config = dict(
    model='masked spectrogram model',
    dataset='struck, bounced, scraped and rolled objects made by modal synthesis',
    train_examples=78125,
    n_mels=64,
    hop_length=160,
    input='log_mel',
    win_length=512,
    method='mae',
    mask_ratio=0.75,
    loss='mse',
    encoder_arch='vit',
    encoder_norm='rmsnorm',
    encoder_norm_position='pre',
    encoder_activation='reglu',
    encoder_mlp_ratio=4,
    encoder_head_dim=64,
    encoder_fused_qkv=False,
    encoder_bias='none',
    encoder_qk_norm=False,
    encoder_parallel_block=False,
    encoder_inner_norm=False,
    encoder_patch_size=[8, 8],
    encoder_layers=10,
    encoder_width=256,
    encoder_positions='rope',
    decoder_width=256,
    norm_pix_loss=False,
    decoder_layers=6,
    init='kaiming_normal',
    residual_init='none',
    optimizer='soap',
    beta2=0.999,
    lr=0.0029,
    beta1=0.9,
    shampoo_beta=0.999,
    eps=1e-08,
    precondition_frequency=16,
    max_precond_dim=1024,
    one_sided=True,
    adamw_lr_other_params=0.0029,
    grad_clip=1.0,
    adaptive_grad_clip=0.1,
    steps=11300,
    batch_size=256,
    epochs=37.0,
    lr_schedule='wsd',
    decay_fraction=0.3,
    final_lr_fraction=0.01,
    warmup_steps=220,
    weight_decay=0.06,
    adamw_weight_decay_other_params=0.01,
)
Rows from block 2 of the encoder, named by matrix and row number. Rows with one number belong to one neuron. Each number is 128 + 24 x the weight over the matrix's rms, rounded and kept within 0 to 255. All counts start at 0. Numbers have three digits each.
# gate: MLP gate (encoder.blocks.2.mlp.gate.weight, 1024x256), inputs 128-255
# fc1: MLP up (encoder.blocks.2.mlp.fc1.weight, 1024x256), inputs 128-255
# fc2: MLP down (encoder.blocks.2.mlp.fc2.weight, 256x1024, transposed), outputs 128-255
gate.281:136132131126120127139119128122147121104148132103121134095166128124101147122117102131130138135119160141136165122117131135123150139106149126144163123127118131134143116124124128121117150110117117131116123089141133140119109129149111100119115113147128115156150146136152161124097137110144115138142114165139100145132108118122152140131146141120159133124126134101157112152097141143115134149143
fc1.281:153140118115110124122116083113100126111123127098154137130168127133108166146123108158133135115116146080171153122093148129107157124126127148128146136137136121135130139082120136145140142121106145107140101126138118098121113122142127114120122118156117120138155154128135156104115103116140138141134127143122129107139136109151153125141124117091144158120135111123159107131113150153114132118119
fc2.281:147136110143151145125156115115174151129096154133112115129126156178135132136123104118099166143113098151145088129137135122174131140133108125142123152125133145137139114109126136126134119109122145137169148156145143104105099144118117133150141119169107131127129125130125152156142145124106109141129147090135156119123106129157124095091200141157156133139143113162123156093117127088134111133111
gate.282:112112130116113114148119126113162136136124145117158109124128117106098160107139116151135112122126154125155125122161108101152126154131122135150149117133147113112148108128156101151122131132135139144128125120140129112081133146148109124125130151131125149125140130136133130119142129139134125129121127115141134141139121120130127129123133118117129123109122125137128130103131139110127157140139
fc1.282:158135138130112141159119129125138132139124123114148121147118114122144133119129146125139142154150125124194145148123133111121102110133103107166150116146162137143140112143157116117092135120139113125115119117113127138108134128130140109151118094127132120128134132131105109121140143134125127129132098102124130108154161106124128117159134136138100142138159126132118129110130127135116133146124
fc2.282:125140145124107140133127141098122146128121144141137119131136096140108116118144115129113137129119133141113133142123110136125145142130149133133115131117115148132128134112116134132128128123136138152121150135134117131134131116132122126124138137117126123127134134101138149120153150127120119120126124143128142128119110132124153105123124125131138139132144131131143115120138125127122121107132
gate.283:123095156174111135139135112136135083150105100106112112136173056130122152138098118119144142122106176151138151082108174152127129114119129117135156159126130102138127099099097182156104121122106104152121143116142126104067163117155084139112161134135120101134123177106093107137111128094137139130127097195105082073147089111067164151154155099132124102128136136186139139112056117149123142145188
fc1.283:111134165105091096077090131113129108096079090125150098169089111098106161148113144125111095118133137171140141099081129183075107139110131121093149116096114136122100131151109159155136097165153144151166088065145161093125110148117110126119102125140075118114137140082126143148127107131098162120158134157155129083140121105134126096132114099088104173140139122128131139151122095138112141116120
fc2.283:150122126153106132156186124127140147154132103168119155130136141131156105144131143105125129149114117065111107127105141136146165095150118111163172089139121150080123134137132100121134129149081072132096111152119095139124139128123140135152102131120120109136151085145150084151137137102141092126123171123086152135112115110129146132128097137122109115106121105129088167144107152178132132127130
gate.284:125114098124178144159149121118135114123127118130103095080082118142114135112097143117131131127164137143143157134148120124110137164138112102117113124117121108110149112123153124156171161144144125125094114122125112107128148088117170143142120106093105126160104152146171097154117118123097153127114149107153157141136098088107147110154105177139123126146195193104143146129117140118146117141118
fc1.284:130089139137212122165165124113120094124161125094144143090102144175124170118157140151173145124105129121117158125127117172088097168167096078164129125121122137092154102180104147122118125095134106139141153097136123122093143135117108159153146112129122109155095106137164130136074100080083091106148138106148174133174094111113166166116161188178122113139139170139092061157100132162137128149106
fc2.284:148111164131114173115100131117132150127102174088119137213138165113117095100146098091113145114092130128101133109129117116138123148094169134154137152112136099131131131126104124109085104130156140149172125103142133108146151165139125127123165120099094121089121121110095123137126093179091131115130087094145120091142107139155126147132143098138128149099122143161124095101150096117097107082146
gate.285:095074129139141166093209126144090037129066195150134122167145159125144023125110098104182144091177129085138052136066164148243119144094101112139110102159110138203084171029195078235143065162195120183118088233162105132144065115104166151133109069185133147163090131135202123134057122228200198195136111114162134100122187144126175136044124130137133205103159209140118120162153106144170185121145
fc1.285:219171153139068056184086141065154187201220040141144120063067035123155240150166185121095069220100145141142242121153130132000137093156179131186152137077148139053147116228066186033134164093048141083095169000104127078128111130144065125209168183053097103107177122160010145138135117000115102013110187156094119226128086144126090121205102102149146073155110061152116189046043142083075081105082
fc2.285:064160172143029169110126057125138102156049143064240105000105109168071143171140077255115208080038176066137169147189201149114176211145151090173116184133055094066092151248085166106063071113167156086161140125144115085159014088179080077208140162081124181085115129095079111095140157133044153141070040119121093127178106131075190168085180100119110172141107048134082092180057108096095121077246
gate.286:116146150139114142142124121141151116122118093122119089101123089123161143099098094184086085145106156143152154113128134129121160115172171118130157164163099125125128140162124156082097129129126158072159083100083109093166086105104110117159106134127137102166087109149088173095105130097105150141103181097118134108108098132139140110133153124124121143117141181153108107100073085145095112114171
fc1.286:147140146144075138097139116139149110151108128123123082129111084113141130119133088178094078126131155150181144126091136131119168145165192101123158157120145112126134141148106107109098144157147154092153057097115103072177092085142133105168106122128137107185098145133074168077084136085113148131107188107130140130100114128135132107144139114127106130121133165134148104140063095142129113132174
fc2.286:117171137103117106071140123077086098130163110104086110212117119119107122118130105093092113065096082101171081164081131152145127131137107113157151112113156161163136132121113138140135166082151192086157084107125127084092096110133159122173131136119128141089113119110100171121115104130121069116145168155154154081103115110141109119150108116103086079152149156189158129090121135139125138131077
gate.287:117138121121146139176108161135114113065142136156135172129167092135097156155110138121133129124138123117110109101106139135109116146106141133155163125145097092112137132153090106144116161118111111166138108130137109110106118091100138128153145089105115128147108093121144130108100153138125129151104170116135131118130111123156145096111128096123119128162114138141146093101109124130155113169167
fc1.287:146106161167141126150141110112127123115145122121138151113118158177162116128110137112146147145124110099132133141153114118085144153155154145167099127161145122123133116132136142117110123127090105146106157094135127144137136121128143107095093167155117136128123118125137134125117136126141106164138118151125158164126124129118142163130140123097162114152124161101122084155107132161139128124131
fc2.287:118137136114123109135123115130135112119113157139135141125103124126089129110164112136129127114161107158129141141123130103159145116131130134155137120127164108161132147145140139118118111138158129136146152144141125093145122141100132161121169098134120127138111153123151128149124111134102101112140119119131152110142105134136137166119163114106150107123153104164140111135098109108131154122105
gate.288:111121129138112121107152125142136111117117107105153117107138121141129139133127139126142128145140135106147134139137104116137130112130124132128123140118145141137100134117119106122112121141134144138125141126120130139140123128145140128121099154118134128138101130124131133130095117135139121121139127135109143151136126136135132151111156154147135130137115124120131114136113134154120130130124
fc1.288:133107118145100142131165124114141127113134100140132116140161142116140121137128126138128137129144117109138121115125136124145133122126125141132136140131126158113129120122113119146119121127114139156122134128134143139139105115150122124105134154144131119142137145146123123138102123108132140136129112114099131148143123128156142137095108109168131124103109144123151110144122117170125152137142
fc2.288:121137127120155124111122127137152132145123132128111124125136140132114127157121149125139122129120118151140121140148131111138142121148129135118133132146113150108115113140134129127154124118117126130122142137118135131133113126118146151130138127133132124141117143142149123126133139125118131110110131126128129119106129136137120139129135134133117103150123111111147117114133092122126126137103
gate.289:083102167236129000255203106213133115053118255069124156194100138255142251190148232133036168098197129127239122100111000164178069073048117177070176022081141143191119000255255000023022073162255132167167255109196205160054255041026185000230066191052255096057033000132212000124064255063099063193063190138151204175072240242165213193092155175114165059128241085159095195077255195112090017071008
fc1.289:048122119110013153118089250106129165227130154028122142103108255190107115035116185119129123000151223174153121028119149184196184095187094222131116041179212161122136217085205127229092115251255120211167112000124151042202098000173084074118110161086212058153008250135091106144166140216255215186103255053153087125085190158121086194029100127000216085123255094072072132243255124173063134150047
fc2.289:185202048000213255021036255155042162184255000043134018255172090000036134119081098017198255058176133121051218163055153153156255105143140194162204040244173117041070198021000199052127198008043000203044110043072255255154163236172030199000162102063000233204184172171152119018239000044218251041171114145255067199105125000111108151150017172201095168193123097059082195069162011076183235111087
gate.290:118106145114137133129121157115141130116134166123127121125135135115148137116124128141126107111102141092114152118143132123117152133102113125131140120124168163117145125124145121108129145160148095133146129121112109113117141121118133109150127141109128131123128162146126122135105107130140129114107136117127088123127134149131149122134128125143137108116121119111155117116137163131138126130114
fc1.290:127137119111099129112141100131119119138133088135125150137126150108123130160118109126134143121135129099158108120097121140126116122148150135115121133119120138113128134150116103141140113117131139109142102119142126123124113134154132136129104126118135137146141113147125136122120110116141124137139119087144154107130121133129111124120116126109110122132130133142086140144115110170108147146134
fc2.290:100119124100102138131114143142100156136135109087146143120134138118118139120128134152125105125120139112116119128109120121124148130136139145148140143115145132135141126130160104120130156115141133146164124143089137145099146115123129150117147110118119139132126118122144140124105132138112122123102128131150095131124140141099128131146111140141127115102143121135140103108124135133131136112111
gate.291:114133114166113130136124091135110109106107114152117117154119139099116134118106114135121141105165114114134111130122134109118140131122136122117126155109121111106143140174145113130098140129124168110125128144170103122122114125121132144126142134129163131140106137125110118132129135099133139145104125111142120097126144133150082128116107112161130121156121146127099140142111101125137138104132
fc1.291:144115154108114124099114115134139138144125146103140128099127120148100136145140143131133129105119113127135129137131128144097110127129144128124137120144124137119121120128112149128143145124131102141148120124139145122122124117131137119149130120149097129139125121104126127124126131139133133122109112102128137136114144142131128110099139133101137149132139128129117127098152163125134128147143
fc2.291:112112132120120133105116142153121114134114135114122124120116127115123152113129120147128134129128137128138128129116129123116135137130119133131119138121123114149120134138121139103131133125134119122119122123122129126130159119126134141146119129143126106138110107131149126123128132133122127133125125163125143134138119125128149124110145134138134119137133128140137113141127137124137132128142
gate.292:178147208053108120005084213124124165139096039182107101195144142061122106094116111098191132226128115152031145151146147141140159106173140080152120152085108108112153119097139131113075182168143133134078131051034122097103100155072103091103118120161078083125117148169122092133137144139109160145148200114188079121125181000093109105071144139114177155068034113110154126107136125094122163145134
fc1.292:186138130105134117050131175124119115130112079130097128194165156128128115130120113104161124218101145154067148143130137141121166102160113088150136150063091141158133103092147138137061181145108112130113155075100119116106140134097100114136127141169077105135145143147153126131112101164074139114131171118160106135136167041087090114128118145128154147068041084116090102092158087097144147081124
fc2.292:138111100153124136187115144090093101111145188048126196137134076080134150174141157075111144132103101110144116157144097164059152114104086074121146130130132119128102090135063099084185103143053160152214087102193050117255089164144196156177107173095146120053070099078103092161182184187120154113110148054048149104117078212191155116196057150053085085162158182122091151146103187117151092125147
gate.293:124118135120117133122125126130115121116155140091115107126168150110132151104131122139119119119113117151120140130121130146123124115122116136137146126108129137128115142133135116130119106117128151097113129127134134124136117136133140141125115124103135109139114098125109126118127126118141133129144126124108117119135129141143125140118126123127135121128127117133103126142124103137149114127123
fc1.293:151114115148131141128163148116108143130125125125138131141152129119149142133132126114127115145127132131128126106135138106128129123126126145128144150124137151120130125119105129097109117117117129127133123109109135140117125122114103136125137131134116127149129134154129124142107133129136139144130143121142121140125127101132129146130142113138141124132115122123146128110125125115140128120126
fc2.293:123133156106134128126123115126129142119132140122119127128141134117127114122127126133137123120116109125128142142131128136129141119139115130124129130129117129138143135123140131126140136110134117125129151135142136133143110136140131128121126116132126122147124119123132146113126138121141125116128112126114143114125147136124136134117132133119122111118132110131122130131128121133148130129115
gate.294:130127110138120124124124152148137111108109134117126146134149122109113161134133142128147147136139135130136113112166158120128119145132131117121126126131100123131134134152121147127138136139126125123124104099120136112124140108108113126117124140145122142131123162140124140127117138141137114099125147095143107126115141150139115127129133126141108122080117153144138147138098131141142114139129
fc1.294:131113149109114145144124110116133149118130144139128115125103144138121103116105108147159120163149078133117119132121115123112142129117161125146143123093144132128135147111152147114144132123123133152096144109128130143142119131123143129120139115147158115118147093121137136143132147119149154145126096154086120091138145119102118145133109123126148130141143119145102136104157107130109104117129
fc2.294:120133109113132133131128140137141114118120154095134132118120133116138141127138090130117099108160153136148108128127152128095149129133129111118137120112136097153135133126144112137114130157139132132151119142142107114112105111114124140131116124109120129120134151116131128147123112155125104094111121100127149133101097121121128109147141127137124138130129102150153115137105122131131149136134
gate.295:112126153138104127139126123137130126140138122118143136117127131124126148118118136129136125104116131117140139141138125138127119142122113112117141110125130128154120152105135152113122132124136121134133149112134122145148129112137120113128136106142144135133131142122140117147127121134148136123135120124136125142103144143146136147124113106138121116116144123147131124108136122128134145131120
fc1.295:129123125125144129124149136114133138118113123122116121131137122130100117131128127137127125151127128141118123125121149136121128126117136131143114120114136115138150118154147119146141116131119121143132126126131124113116144136107132131136145144120107139119149127141116150138135132131125108120140125118126136137132126129123111123137125147139127146151116137127121145135132145134123145131129
fc2.295:144145134124107137130122120127125098133131128126143131108134139124146143133128122156141122126130118127134142131116123121114137124103133119127136118143119132137119132136113129131123130123132138148135125121111120121139147134144133154126151123149147128126133122129142111124128121123126127130096134127120112115124136121122120129128106121143123125130140121127135128111133120123141125133127